python train.py --color_jitter=0.2 --vocab_size=42 --encoder_norm="groupnorm" --encoder_activation="leaky_relu"
Rows from block 2 of the text encoder of a small contrastive image-text model, named by matrix and row number. Rows with one number belong to one neuron. Each number is 128 + 24 x the weight over its row's rms, rounded and kept within 0 to 255. All counts start at 0. Numbers have three digits each. After the name is the row's rms in percent of the matrix's.
Before each neuron's rows are labels from the 100 texts, of 14976, where the neuron reaches its highest value: "fires on" is the input token at the peak. Only what is clearly more common there than usual is listed. The data: rendered rooms with furniture. In brackets: how many of the 100, against the usual share in percent.
# fc1: MLP up (text_encoder.blocks.2.mlp.fc1.weight, 384x128), inputs 0-127
# fc2: MLP down (text_encoder.blocks.2.mlp.fc2.weight, 128x384, transposed), outputs 0-127

fires on: "dog" (53 vs 1); "arch" (38 vs 1)
fc1.294 086:156102136121097133101105127098114189126172137110127137136116125092153139087147114101112128141132113134150121121123109102087105147086088123146109120134188142158107093120129139184151108129143104108108108191127129103136138141144125163123163110153106120122134136148111119130130143089121114165118116116153150166141073119110104185140183097163131100136153116168124100101146152129145115146130
fc2.294 111:139101123133099147099139100122096089141141158129165089120098174125130134135123078133144173092096144134109140090120154138135123115125124144138111085132140109114134127148145094129119120091125109144127114086172151199122114088129099104137117164116123178138155117111095125195152087121137139175101132136163154126113131124126130115147106140150161166123124109130145126135109132129083137175096

fires on: "grey" (33 vs 1.5); "blue" (27 vs 1.5); "sofa" (14 vs 1); "brown" (8 vs 1.5)
fc1.366 102:107137100135118095139117137119147138126131107089151131120107132151118147158087152111077191130120149141133093160112160151137130129122133167167090160140118144162128137112091093194188129125127125140118148140113148132106152107110110120097087130162110147119129135088083113095149129101102108095176143128142125136162127112106150165145140120118137134093079115141145114135170083133112147128107
fc2.366 127:183176140104109092138133142104107142098128143160146135116124124100133141087102107122111110123149070132151173134146117100116152176144123137169127109089084146162164134138175092138101139134115119117152128133117124141146102154134108113145174075103154110135105138122119137173085147112087128135138093163162118125150120130112127129148104149144131139163159115152108160121074092130145125129116

fires on: "window" (67 vs 3.5); "chair" (33 vs 1)
fc1.254 092:186120140157090121153128062128137125092106171121133150148144166178116119106134106155114134115126122110108088151167115088119143093120160161114138102141124095124151091101110163114103113135145150092113117126124112167112105136119145127128163127121092141168144108131124155148096162113109153124122101134128145106089131116143121162113126124149141125120104182134141121104161159153101185108081
fc2.254 108:141117115151131125144119126129095134195119099104095097135099131080115166124125146089125118150127166153161113145114106112128128167121104101160122108141145093134100132141111191132146149146111120123120127170135148094143091085168113126136146099146190131131116108122113104154096127081146092137137113129119107162170120121118091150113177102146115164111125113114117147120185123142137091115146

fires on: "<end>" (88 vs 5.9); "yellow" (12 vs 1.5)
fc1.48 111:161114140103143149105099110146168139109153086142179148120126121158146071105122098169113100142122103141093126138138147182124172141136148135110148103158175124137096111174130086161122135124136129100096120123127106152158144118116131175137122105081114092125127127118109131094153147103112117120123137153115194103111126126131148083139102073112125097121125139131126166154097154128135145152122
fc2.48 216:112054126130166157128090139135125176134154102148141120132122138131137097152118086133120120126113132146097114125084136138165148117149074115111161167123165155116131149134138118160134108120134152132165124125136138125143158131145106092111144135111168130145165066124129102136135126136136111073150144135129169133107093161160118102142109097103140125129167136093163089109092080090121156107119

fires on: "and" (63 vs 6.6); "<end>" (37 vs 5.9)
fc1.114 109:148130054103125167102139131147141140153108125115153134138135121146143142149080164161128097137174156089132130130097120137161181141157134103124139130144140097142171148099150116103107158095099111123116080115104135138135129118131133118144160118164135145140122159150142144138126112093107094144112136082085134154148143138081113088141130098155130105085104141101121120148091182148132118089145
fc2.114 126:130095160133166130133132113127124163126145119209162111108134150094092191130169059099102153087100137147135128108127140137141138171157139134150091153147117153131088134112059167112106092141131135095130148134154144122120120122119115111118127166141081133084144120136137158137145135123128106116118139161105112125127126109147121144134129157119154123144137100153146104118109074114131119136094

fires on: "pink" (78 vs 1.4); "<end>" (12 vs 5.9); "blue" (10 vs 1.5)
fc1.306 097:105138141083116137112192086135139130108121136143147117110129138149143129142159160084091174128144121103122162120120176146119132112147125146132167096134090103102103084100073104094155092136143109171112116125151147145118130096131162120101109121164140128121126123145144152118139123165118116125144129126133142115135134142147115114133114148122120193149141169106087111108182115156073134130080
fc2.306 102:174150126113151077094069175107112147130150060159154152102142105116148103094141143161117069107128138097111092124153102158143100140137175094127096094143110166163134125137163142132106133152123131117119120117127123113166137107133154174128130098145098133130111140112102121092134123112116161143129139108133130124141124145132141086149135126107119132167154122118161157118112171073139132140113

fires on: "dog" (97 vs 1)
fc1.257 082:114125115146121137134127130171107128071152102111109154119128140145108128098138124131149077168138108157140103143136107184155125150081129123120141127165110126150136158173161145127089146110168128112103123127109097109129140076123152167160111120101138142103151148123104146146144139128138128131116095141079168109159140144112156165121136096066097167168110104163142116121128110094119086125104
fc2.257 043:155122138137114168147150085098112146116115148094131128140144139112113129095116131114085170145141115134156096151085091147097131124137109162168134139135125096134115135089138113102115116090104180109138100178168147140095151155085119098097136118142168097068128132144140121121123123130143160163115101101101110129110120113159148163115174125156155106152110153116108111097140179140128119162136

fires on: "window" (100 vs 3.5)
fc1.222 086:123136120174110170154144133140126095133075137113113138123168092161119104087118133107134093120132141138092130130163129212126124108136138162139087113145192094131109168133108131143133115106151142119112120115121135119130127155103159105132151147095062131098145106125096102087129125113128150124135132115085096116125115119126164130159116145161140113177126169134140171152129093127117124155139
fc2.222 034:116142130109125127152168155148102092122164113082129115111071130137113134161112131136131102112124113176146141111120156150100166121120051112113116110142167118123075121112121101111131171132124147154138135129084160123099159139110118101181084136115126107102150144142120156142143140134130094139111100092153159123175138118146101120118104121158159136112100148101153124099135161165173113139123

fires on: "walls" (99 vs 5.9)
fc1.3 104:125137097152138107097138110093111153140168140102135143114116140132104138081073095132133137087133110139130150082123137167124147115131122162143122094154172099162109129135130077132161088138143120120136161153138119115137108123139115180156121111133138124108145159093125078120166140147100139135143093102173154133130100150074155152132180094142123174131114141113113123148123145121096169119094
fc2.3 195:110155152126153076137094146141133192145155169155125142140110119153122110147113109125174138141104114085127161125130133094167087099105140153133134128123149128104168123155103124098095117110096137137159124127116114120111110111127156098107134120112156142174111110128131079142142167134154151152149108119135181124131130160075145111152156160112130125108148109131113075130127096151099137118063

fires on: "walls" (98 vs 5.9)
fc1.86 090:122121110159124112124166136141104123115052089089129132115115119117127105138144148092110157132159118108138153111120095108126132141126134139126133142144142100170116124136139088132083163177134109159146145146101113112123129177158127106149115092103159128145122111126125148168136125125145165132087122138073126118063138123177158166149165123109099148127143104099115193169113104137132131124132
fc2.86 132:107107107120106154134127141163113158097141100161099134131139139121168152133097097101100157151115154119114095143111134156057140125139062130167154166124116160154131149140134092128108167111077127065107172118146110134147118141119126149087130109127119119123119160125102150111101129154151135142136146100176147128110138082146132131082163113115119131095140151138170137114134151158117141149140

fires on: "and" (100 vs 6.6)
fc1.129 091:087128106108147147153140152107115065125089133157147148116157162144163119120144096127122118152139142075106120107104122126085100131121128148116127102182132129109131113126112145115119063127174136106108102151144124169157183141104145124127137132134132128162108157119124151157103118095157165156141167120101107108105113157129144142133090123133163068140124169090115148112145162140121118145105
fc2.129 092:126077146121165106104166128126118147144135126085148115119101129108075150147123129114156130118104128144127115141145155138077159102123081107138111161099142130111097083106167111142140134156125137143145164113136151095104105115142121142149121111137128110122157172159125120078122155153139118156129058093132145154147171093147158106085147115171084146152122094117140132129148135139124119139175

fires on: "dog" (52 vs 1); "chair" (17 vs 1)
fc1.248 084:159113132146155154112114125111107103182119090149106138149135138127125119090140087152135110152142139100140134138134115116083169165074160151116126094127150075141087117143119165184144132131160126163144106164141112083100107149136119133156140109125132132139099109082135161116107153109087155115109127157138098109128139100154122160109154112134088162165129150087133119146111092156140104128141
fc2.248 068:128108124131156123110176097129109105127118149083088153141130138141139131151111136114120174141126125082099156079113151125118144139105128171118135139152120102107134158118121119142091130143148159128140152049153133143113158149157136119123088128160118132119125167111095114131133129168138160138103078126125156134109164126139146135096128124164103126127135129084108107088101172140089190173122

fires on: "chair" (99 vs 1)
fc1.316 092:120125127149114134148137077141141116152107151102142128126156157155119128129108105139150117123158075129118172162119154112112156075159111107138128078124167086167123127137107134138157104098168152129127106082126162091157092133129115164168144148151117145145133139108104136144081146128111127099148117159113137168131111098114150119112108093124093156160084125072131111137105164168135121122132
fc2.316 045:141128169098135131104157110096133106098124105119139125121144144138114118111104182170155143140135137147155129156129143135126112182092118161130097110167138090104133115128119108126107110142154117125099148150133102143107194120146127117120118097078116182129104108101178110159108108138129104171106164120073118119156130136136133132068127127123149138121131125141103150144146166181133109081105

fires on: "table" (92 vs 1); "ladder" (7 vs 1)
fc1.285 095:120190116104068107108155111129130127164097129141133130109136138081133141115103127089118158117121110177152122172113130113104179152156127142191159107132096167134098101125135085115141128131147089178104100116130139128134155134127126101125150151119119131127117114068111155114150166106129102152144115150153136134130110128113125120105097161132161094148096137128089134119126105147168111168147
fc2.285 174:127183118127158106105094117163196109159110093118095156137129140136116124143110096134098124149112093145090124118142151162124128121149150154116117115144070111141120132150105154132137096124120136165131149108157124132138107115143135156171128128112087133098102097138160155138142147085132111110164130143072179145090116117162135139155078155119154125139125107151139129166086129082132128100119

fires on: "and" (100 vs 6.6)
fc1.303 098:115131128123085139125147123180100103077149140125174088101136095107122167128094152164185183128106130137161133122118165135110125142127094129151144101126133108094113114113161110122152134134159094106130109142148145126153131133136114110145091147160145102099098113162117117138104156132139116111150113154109114146150156117103129161097128091131141070157095115095113160079157156147164124132143
fc2.303 083:141123128098093133124136122068149137129124138132133097120123170121121108162214119112178106166149096130121134127173126099137115116101172104090079126084122145141096111157098165135130125133136154146136131133087124104104126100114134151158164124100116131121138144139161120120123109141107126140119152149135111119110112120146134158152093119107102107114122127165145098182142099146103159173078

fires on: "<end>" (100 vs 5.9)
fc1.137 102:115135124135117172116141155126123137163132196132111121129132103095132149128089136173152099119120087142125121124148075139149148147107081113135177147078133149130141098144162100117117164107125147081108125156089123104111139148083138095146107107135132146164123093128145115124088105152161157134067168156121133139148094151149114104102147159129111137116146142137122142084123156110142120128159
fc2.137 135:111151140129143114107122131143154095111154137139124155151115135170098138131105142135139128100130130130133146129189171172089102103149102116087109091127130171110107110087125129158156099135111125125101180107105105067158124108134128141153136113138074095157091123102120135098147163134130118143154125134086136121114132108128170172167097113110139111136143160143180116129123146161119078126117

fires on: "chair" (100 vs 1)
fc1.49 109:159121126117128119114128073162138097129136122123159162172067179166105150154141138159081156173139150087154167124132134175133135122142172143106123127142128100130144119155130086073155105143125143144081132120119124130142169109133129144172118129114096143125142136123129138108145119152085112130117124138128141111128123112138121099087158098104089118102103133099109107166116133111120167124079
fc2.49 067:111130178126135120113114131095135113121139124131072105134159132169112137119114189136126103096132099123136162143130117103117140105115127117112117121143145082158112141131096114129114103153136122127120121127159114101148134142158132136140176096093080128123106097132084119148128085136089134116140145173129108135156100137146106136089155117144073177157165114136115123113162215134166133150128

fires on: "<end>" (99 vs 5.9)
fc1.358 109:169068122134146122094108180126115099132150113171099142154157114103133122115143138135135147085105106137097109125138128112082137176149130146159129148161122128137094157189137097132125121160160086112145154107139118148111103113128131113062112081116143139128124124104157130197132153123143116132118149140089125110151139137124109089081126139134140136124144099138175116146127109120143151160102
fc2.358 111:076131120095152131169126088142136158112148110110135172111108161149138130129121145092151090137137179098141158109117137146166089069142144121116147136111139132100158110139126150141134126147092157130116129075111150135126168129146145123179167159132105150139129110139097122110117131147116138107173103136123113123067079132142138112164063126108130150108126132140126125148113169133111103094143

fires on: "table" (78 vs 1); "<end>" (15 vs 5.9)
fc1.162 102:122154126118100161103157149096129123107089143124143144082137098150090177165115103096138143079135167132173146136074115154133150147145077154147122161130104138150152108107142094116134118125114144159113105071131132113132170151156103147154144116159124158095134141133093134173147118159110110128139122123172167144109088098095121127120130134134108130131106120127138072098122139158124123105134
fc2.162 093:130155143181106111119111099172122103131131093127095156133126132149148089137109118169140141159135116142123120177135148148121138160118178103113115053113113116145124122119127099135130112147136124135108124160166146122141116121063127076113131154160121102069156124070146131132111097093144153092130111088132141150135131132167133123106131152126111104124158102115120169117145157149157106156131

fires on: "dog" (55 vs 1); "chair" (11 vs 1)
fc1.90 090:171142087145121155064086139108140110150093164128114134158132124193092119153120135151094125137136121090121137103145127106096142150124151076159099130190135109151138124112118143174121084149106108137114106119146123096120104128135112171079163118136103165131125156107154112145088134138097123123148120128087125158117122124136147088114132124135131149117152143137126131145140173104166121164110
fc2.90 045:123114096133105115106110072132121136137152161174164105132093128086153126108108168143139124091165119128098115135145152168111168101106118110149153103143142124113128179105124156149151115144148110092091148134113125100164173120160134159135104130106109163123132134113096137114114095145096119151131137136145146118145144174129113178084140159137123116135139159129114110162122178102105115085081

fires on: "red" (46 vs 1.5); "<end>" (38 vs 5.9); "yellow" (16 vs 1.5)
fc1.375 124:122109129133078117144134159109147123120125113152096144109142122076155113143139146119105099108130151129123114165106091124151147156153116133103168130111149098114144117187171156111098135133125133129173112124100107154096135085155153080099123082129176127105127103123146121193146081142148131142135131104160134146138151146129106069135123161122127115118105164128167115144104113116141167139091
fc2.375 132:118167141134134112127109111143117143118130098132146123142135148162132116099140115136164119131144117064093134065156175124115120112111151130109090130183146138134126161077089141116163145161153129124122146130134181106181111147125116098135119160103097149143127145118131133068126172117113113118116144153122127116146078134147121148159107064131132127111137127160154138166103105145124094092114

fires on: "ladder" (75 vs 1); "red" (22 vs 1.5)
fc1.370 090:128170145114124142115111128103126122117137153134103121107121091123122138105117128124139112151147144152157103073123143096113139082111127122135168141139125139128131103092153108121122082093149107104127135198130169119160114105139153120079102155154148124106115115180114124144159118116120142152105129060132109123159143131097103145111154159177147129157115154119149170073146156146084123143166
fc2.370 094:131110159136107136143116128127118121142154096110205124116167136141097115155120103140162197103114108071096113148080114146151125134151121143105136125098133092129090146114111119120128154164127149140129126115132064091131127133163149145141156134115158082166157089118133129148144104130148101169168126145140137165111114162110165097093119118116118092138112132147123140104142127099130166133129

fires on: "dog" (62 vs 1); "chair" (31 vs 1)
fc1.196 103:173118112161101128130081107103127096156135138109077089116124067154100132135099124168103140133132142139126140147159136138079175131108097138163113117150159114176126140100109124133101137116141173109172121146085140126151144118168109141126141126111124170166149118086118133142118150125089156157110132124112137153148108134106077092130158111172120112123159130113136145155103153102150116108116
fc2.196 037:120109160129118162080151110072127092159103140101066155132147134118156110118123138144116130150136137122178121135082121120100157130125128150113112095170168108150125157138078132114123123145186134173118099139143129097077128085111117150130120096101091126129114160135088147121153141126136075128127126120148131115135107123144161159086127129140113156150100165138140146157152161142127113120098

fires on: "walls" (79 vs 5.9); "chair" (9 vs 1); "ladder" (7 vs 1)
fc1.35 101:149134136148148159142119116132108129108131133100115111155184124186130115161096115129120082112132097161145152151119108125121122128085131130139184149111130095102119122155132080135131156094096140147132140116085127101074166138146122103135098134131101116073155113155138111122119066165130137149126166116127108142137108150142137133107142183116133107107132122150158159124122113090161186119113
fc2.35 075:108143161151119107123131152120101124114150108121151108122072107102135172086157124111143165146153170085120123139105134158106105151171128119092118102163112137115112138126171140151112176111105100123140157139140128117173112125119059145130129115158150172135139142096128149167136143095141130107119095115105155113126148128111120130144143113101129108143132147063093135124110135156148077120180

fires on: "pink" (100 vs 1.4)
fc1.60 093:118152111115167125087111129093134131125112147115150122136099127134178115125111134100110180123134121129119150129112119126140130117156100115105137134114135108144126141085100069143102099103143147158140114160118141198129136064128113137100115154176168123085164156133083143131181107180178155118118152152145111123153119142143141129132123163139090122149134105127096118086139116119145125098100
fc2.60 171:159111123147098117133145147123135136113213172141079146162145132151179117154114154111125123103159089109150150103127104147152133084081145113115114128126072145140115113120113117134129120140137120118114152109133129120140086182109105123131139123096092170158108133108194096097099166137076115142113115146166150116127127140125136112113140122136130158145153118134125109137101114096120162158132

fires on: "pink" (100 vs 1.4)
fc1.240 092:149128098195117138086196116105111140157134138114129134165118129097156104162113188072105161109169137162092111097101104097142110134141139130111118119135131144095113160098091140125122096121094148135118130129130158143115136120161151142101140122139145124112152124131113116134134118128152130133157121138153100189102129142157115088124124166164100175148134090127108109090115145100131121095129
fc2.240 122:122118122130124099096116151083112134145195126130138125164120158127170148119154122126139118111117114166122122117101126123145118099102132132116134101116068128182120070127134140098141120140176101153123148160120117135145095139157129130150097132127130143123103166096173132095134099157071114113166180124153156118080131143141124094104142135133125164145111104146134100122122141062121139145104

fires on: "dog" (89 vs 1); "chair" (11 vs 1)
fc1.243 081:135113114151116159121083138118133103135118200138114120145132120143076105108138087171146172149098089160135163138112139121080156130121122131162122093174165102129135135116087120134134127070145129144127078122109156133150124140140137124136129153119076194103143130105124139111150124156071158137151138121121128143110117134168119121081100124138126151122099095126133098137145139146156134140109
fc2.243 034:117110138088127140118146142075106116138129089119067170160159105139139138089135184125103096113161050113168106137128111145099126140102124126127117144136157134166118145098132113137156105150129124165092101120124151123115129105145107169116150072138089108102124174141156102099142153170108120107134115128118107131137102143130122117134148126130120125166123168118136147157146153116162124164098

fires on: "window" (100 vs 3.5)
fc1.206 079:103121110155120143169099105130095118109130145100133163117118101135157142125099146129186111156114175135116118093098137176138146155081131113167098126166154138130134118143126145125093149092154156142150146142123120098133161119097118168135119091125108115076105131094092177136127113116117115106144104129148103107150107088101121149132142089136101151135109161137108175145145178146126159095141
fc2.206 045:109136158108152122125169156182131091136164117145079121156084149107107130097114142135134113162167110138143160179156105130115113127136119104125133101105146141162111105116080142094101081151106181120121148153131134142129174154139134102108135103128113109165134155141155115126144134154143153113117129111080116104106124080175122173103135148103114095149132063140123118131129138119149124122141

fires on: "red" (100 vs 1.5)
fc1.134 095:136121115092095170131146106166113094093141148117153111133064138185100140122113119138142122119093107128117113106090112121063181088102105125124176139132102152158134133138129118109141165129108146134133190193122126150135099157160133137139069139147157127143147122095124089143129091126113159173131137114126129112134094139094090125120136131115149129129138117128145121151126129151136133131156
fc2.134 071:101109107177171155150097152146113118128080155122121140100167109126155137121143091120100124122121140110108126135145127152140098155162152144130111100132137067124109083154149132119108101128140118117139118125137149146150119204114105101105192098138135129125115096122128145138138118127120163118146158141098099117087134131113169064120107119100150131171134181118113173118126141133165136143126

fires on: "<end>" (97 vs 5.9)
fc1.147 155:100151099096092167128140130128160128124162112144169130097149112102130140110146131128154101149149140122170145155143111120128135124146106106106111117097108138113178119147189145118082144135103135117124117103118127144165087165146127122197160132136146133146159093119168112143092095118121124156113090124131158153103092128105115110174096099120153139107106145114134076144099125158085151112110
fc2.147 115:164142159143118095140122145131140147128110132126143130127114114163107129172082141138106162106046096141130127130112142152120141142132135144149135138161142100135055133100078110176148130130152137123125128136134132119096167124095117115089100126138092140111088149149079125133125152131122136109141159128112093144140136112119101132079173178141097122116139080130126144118159144138149095160169

fires on: "walls" (91 vs 5.9)
fc1.180 098:114118112093106115121105116133151122140179153178148123140122131165114116169127100140117131118067162181113131153123139145127071148125082147132138136159108147123151126152106156122128131114080114138117117128124128178133128113167140119088105147133102127166143123140122120112159119107102142126149095137161103130120095156129078126120108166117104160148127160171130088074129106146136130165075
fc2.180 113:156107110138139142135129065134138107107108128102136132143187134142146134145086181145136097138170128112151139131134137117144172138145176138095123117099104092153146148168162107110097120123133140147177136136111100095109140141104121161139107086137119081111144100142151098116116122180130129090136087086111130086102157090144143114108166117135130128109118163112125157132123118100129164150157

fires on: "pink" (100 vs 1.4)
fc1.343 101:152106131156098134157134124163112125139110124129126104142095125103111157133105119104131120113134130128085127133105120122147168105151174154128128131126113128154150124086141148176124104125106164150133139143140095118148099122147127151081124082149126158125132137096114098119135097124140121135145133129064180145140172103133176158122139167125127149102128085091109116131085145055128145136198
fc2.343 059:133090141088112150096159106101120134128121106111117154125176137130136111075095144130122151155165126134105103158105101119146145171107114142162131132117143100153113119146159138152126131130150119120089118147145127148145158133113138133187103166138146099067140143112107100156122103133138176120111140139153096109143110109130073157098208146099099108168121126141108103120172126120140137129129

fires on: "and" (75 vs 6.6); "<end>" (22 vs 5.9)
fc1.308 100:121118118112159110131102121166137113105074107107162136143164138146176116164145131129063121129113108098125146127128125115110120122119178131160163097135137113107108139161116118100116132152150141119091124155132103121104152158156174126145112130155135106117141124153140096166084114071118130154113153132109120154116120175150164144129112121094117117102099133082163130150095092158107181110155
fc2.308 124:091111129144123154129117138168120126120130140163074135124114099158120155151134097096113134162104162132140141161158133145070114127153081121144135179107122115185163107117126113134096124128063135127139165093130102137165100128119103145072129086135143133102122127087139195100137121128113168132150130131138105154133137089146113134102149131128117143088143122164173133123137138131108149125129

fires on: "red" (98 vs 1.5)
fc1.207 093:142109138152105153089123125167144159146117163153122117125085142108139199143130123126125097146117173135095088165116143142102148159095116098179136130134127074141153096159167155132112151076140142141124149134096134122122125081134178159095120112124176150122113138083110148091153093095152134114112113119154125156116130136102141103084137126120125159095122116125107145122117147119111115142121
fc2.207 051:113154144118128153179147095110103112137165105100176116154132140118162089080100127119142144198120111126135142116098091123128147154135121178137141136126131118147126134134131153168126132103114139086098083142185121128124110135083138120126128119109150104094123122133110122110150108066157168151141112128124115088143124139148098162091143108093101105146115153163119145129106169099122163121137

fires on: "window" (63 vs 3.5); "<end>" (22 vs 5.9); "yellow" (15 vs 1.5)
fc1.309 094:127103148156095134142114127165117126104132118100153144142123129161115139146146116100090144143166140126113114139149131150142143141121135156114087117107188139153142110107130151115122146116140156131074113111083094158128170135114128140136147103140141090139123126145111131134123157077103126104125070152159139093128108164144150159165073134138113154101138137147069178094106112162084113100157
fc2.309 084:125110152122178153138155118151111138118087111131120087107119102160140179134135122139163123098117108092137143135094143086055132158168113137177171132125138083130113124135128137094115119133127160134133160155117115109125076177107124136089100110137158120133115124119140143163129143115171126127115109123108114133173120094099094151119171116110144121094112115141160165118109124141165174122118

fires on: "dog" (48 vs 1); "chair" (45 vs 1)
fc1.258 084:190114125148135156133101078088100079147131188126110132111139103186119121126138104151142149115128107127099129118123141103103147137128130106137095126182172123124132125111082133145141104086144156151137097114094153107156095154146105161111113115132088173115154151126131154172147132116079150127117108139138140160141123117132101122110116070134143133118090141135146121144143129171151154110109
fc2.258 051:135121126077107105078119130096123147147112127123103149161141098128091134129119169092110054150159126110121086131142125135114180110081149129160124126165152120174137143082141111134142128152139109118104118118109138121120149109123131158116130122130105138154117155148140096124166128190078101120116144096112108126147118171119165130118131126137104124144154154091120127166136166123122131195130

fires on: "walls" (99 vs 5.9)
fc1.293 090:160124125125104168164135141125144101084137190095135114145129120166133109117141127146160150123145144128168100113103099097149106157123076140112116073118119129143162100128163180152098111161123126091156085141157125173093108139096132107115125133145101126109125100133117163150104145121128115136101097100134186173151123135120121077123132120154130124123133169135086121099143117109125138142148
fc2.293 120:117095101123113101130111149156151082145130092134157117139136115126138136172170074140083115107125142187095127111157132176146103122128107140130131157150117129109142159124136142107179169144119112161135154080101101077111129124173117119120138114124122140144125136135187128109113097158129086135130141156151121167126156084150092119142105142116115125126138088118148168110136084123145115136097

fires on: "window" (99 vs 3.5)
fc1.292 094:195134105134103102095116132153123106127141164128086152155137146155133147141099112145141169102095092164117133132179160097071143148134150120167142112121134112132132127077111166149100118148153146100125141141111110124090102110116107177124129076128105129126112112146147088114138132125101135131160151155128090166131126100154144091099160084106136145132166134118126134160109127129128138163094
fc2.292 052:095123113126128102130127094107111105153148146165135113135094128125078140130170126113114072135141144099120109126117115091132166079134120108126138134186122130148150154135112119137145123084133106124143103171142091085140158089134132098119137102120168104164109133129127150154148131159122110118124130088104142162132153150089159149143131137128118188109116137131120132181114178120132055130153

fires on: "<end>" (76 vs 5.9); "brown" (11 vs 1.5); "yellow" (7 vs 1.5)
fc1.321 088:118104140161120125124135102134126163106080152130152160091146131094131087110133129097087109111187152148108117112112133077169106099138173130110172091157132144138128108138140141094085094151127107075127111137108138130130128130165153183125128123122128135114141102183098107120154166101119166154162109104155159160094141157124125128134133110150122142134127142095137121125150154107083131121135
fc2.321 127:085125160099142148116117160123112127134139101159105072155148124102120123167147139116133107106085112104121155163146145120120119098142107087115132155085167125123110149118146102129098148100198132126127194146155132136157147133142105077101088115139139152148160091158127123178140140112141121126124134126155139158092101136066118113094130137158123125167109115133146128128149116118128158128153

fires on: "<end>" (75 vs 5.9); "window" (25 vs 3.5)
fc1.37 111:159157102113125116138172147138129123132095173106131144095135104088166127090127167155138121156092133138159141138130146124122136153137126107154104141125191126137131103191123154137098130152107109136094095152124133158138102164102155128170116087085100110134137115155063111132108128081130111104116079116109163115118122099115127157142121142123158146131107164110135126081147152144111155119117
fc2.37 054:111135181137140140143106134149113138132162088098132099146124127135133108104082142109113104150124123141101126131150164170140158142138105136114116147113117121143105138090107115135130149126156106147092168129125155077115141110168107119086127127122130140158129135150150158118160094132128113154120130101122127110161188098148098121147169112114056073087121149119098136138150118184153140102085

fires on: "and" (100 vs 6.6)
fc1.347 111:104180159124142134113143131128180133099137165131092115158131119149089130138139106122145131135171143111105093141160120095116158152135121112156106128103120118162142102127173119136142097119137162107130150166129097111157117091094140141110120121128138099107100093167119143119205103141150144107139135136067103133127093127109111135116132125129162131084145164105125139088143106080134146100174
fc2.347 227:147137132131108126153099121087212136116148186157135105149166123103092120116141106183144135098144128138128097115158105137129133148136120125166114072119113154145143115117182144167200116140144122100126119084154128161119131087109124139109108133118115155114115126141159159128138103125089125113110134132149106112120093124125119095135130106123132143071112165094143148096143097127116139137117

fires on: "red" (100 vs 1.5)
fc1.226 088:096113116117138135158134110160111140081160146166111134107080107098095143137141110133119087173117132145165117110128123136123131149113098142119129132133111141157114108137163141137044171125154113127112147173136135116110131121145143148174067110078147154141136119162117133155125114090125123116100139152107160120160140084104162132109127136121131171157114136172127091107073142136129135113146
fc2.226 049:135126133145137141139145131144148101156161125092180125117140180149134088088115141118093137168117131093082120114096155132164124098109171094128165133087120117133158119120125123114138117122112120089123087126145155138087169133106184102138144146129129099150138112131137122124115132109151168115108154139132122098111180160181100126125116101117137086149143167081098112156155138122093148149114

fires on: "and" (100 vs 6.6)
fc1.66 097:107103137144110122150132156125090101137132118109156158139131143141136128153157060118090126130201136131121118169128150113124144127101144172138109097148164133185134115116101153118102124124160142138097149170106142097136113142119125101097105187107097082118091148115150111098129171147104110132133103127098152121110102156120141183104113121161146130145134102105115164141136117129080122141118
fc2.66 078:141150129085101158112163149106145115085092137119091096122124105157121137145095129097141138138114143136149146107119091116101132127121113106135149134131190114093126126153170146130114111092076145125132114075174132102121147192133107122128164106129152118136107075159131126130126167174185110106175109117176126165133120112124124137108108111143133119129135144159116148101139122133174128138145

fires on: "and" (98 vs 6.6)
fc1.65 103:189132111155162144119121107147138161129134112140169130106144144117174139139138146163138087113140103139097068116079123111171147142120187107098122151148113149138128148143100164090092140111100120150151108141106104143086116132131154159110122125123112113137167096157123128128105078105142132125125097130062125144125148149135133118101163134122110102130128129101122146171102155104172127131094
fc2.65 150:125133139101140134114165148092158181123144152144143097118141111143105174137138100115118152113127120079115110120118141116120110155138111107110100168110104175141129134139089140120160129081113134121122086121137156121149131125141122127128156224164143154119151150133135125130177116137094074160105127123135141110152144159081128090129093126104136111134146134133094097155142105141103080108111

fires on: "walls" (88 vs 5.9); "<end>" (12 vs 5.9)
fc1.23 083:159141113120083148124162176129129145089104109144150122140138076127101119134126121100128143171128131146162130168074152116085164124127118130128147119102156147122106108150131094111099110102084102161097124147126128175128139172102127116115162123117105140136122137109114151101132109127120145133120150087155110124101134087135104111144111156143118139170155166148125156081145141084140190161097
fc2.23 106:095116122151135130131083117141139141112123095159152150106144133126181118129106120150157153100164145118106099118144139132094152099104149157104122116165088161086137193122094133074144120135120147141142131132168113094118159080127114144130139154145107148118156074120180161109139112125156120141149084155115156141148128138147143113114153143127085095109102114148130132136127106138113081168102

fires on: "walls" (100 vs 5.9)
fc1.84 090:115109084127142088131102133113147110134067094064120147152153143111152112114124126123131105124148116115166137128166117092102127118104172139089131137135123077129145149131126100157117138106138158169117110159099136140129125183152157157136100164140124109111110175157106148099152131155123183128095149140111128144152135130128155166127129106110093105062124105145153166100137137103130129139138
fc2.84 111:132112146167129125129143173172093125099102157149117135130118114058137129125143098128085130173095157154134134164101097145132127137121098167144086137104113145132136118137118085114078152146139115092108145159150135182156128130094123086096144109089148109128164125097128144150092138132114125127125107124134119104109155125155155133135171123127144111153094162140173126148126109193128119138119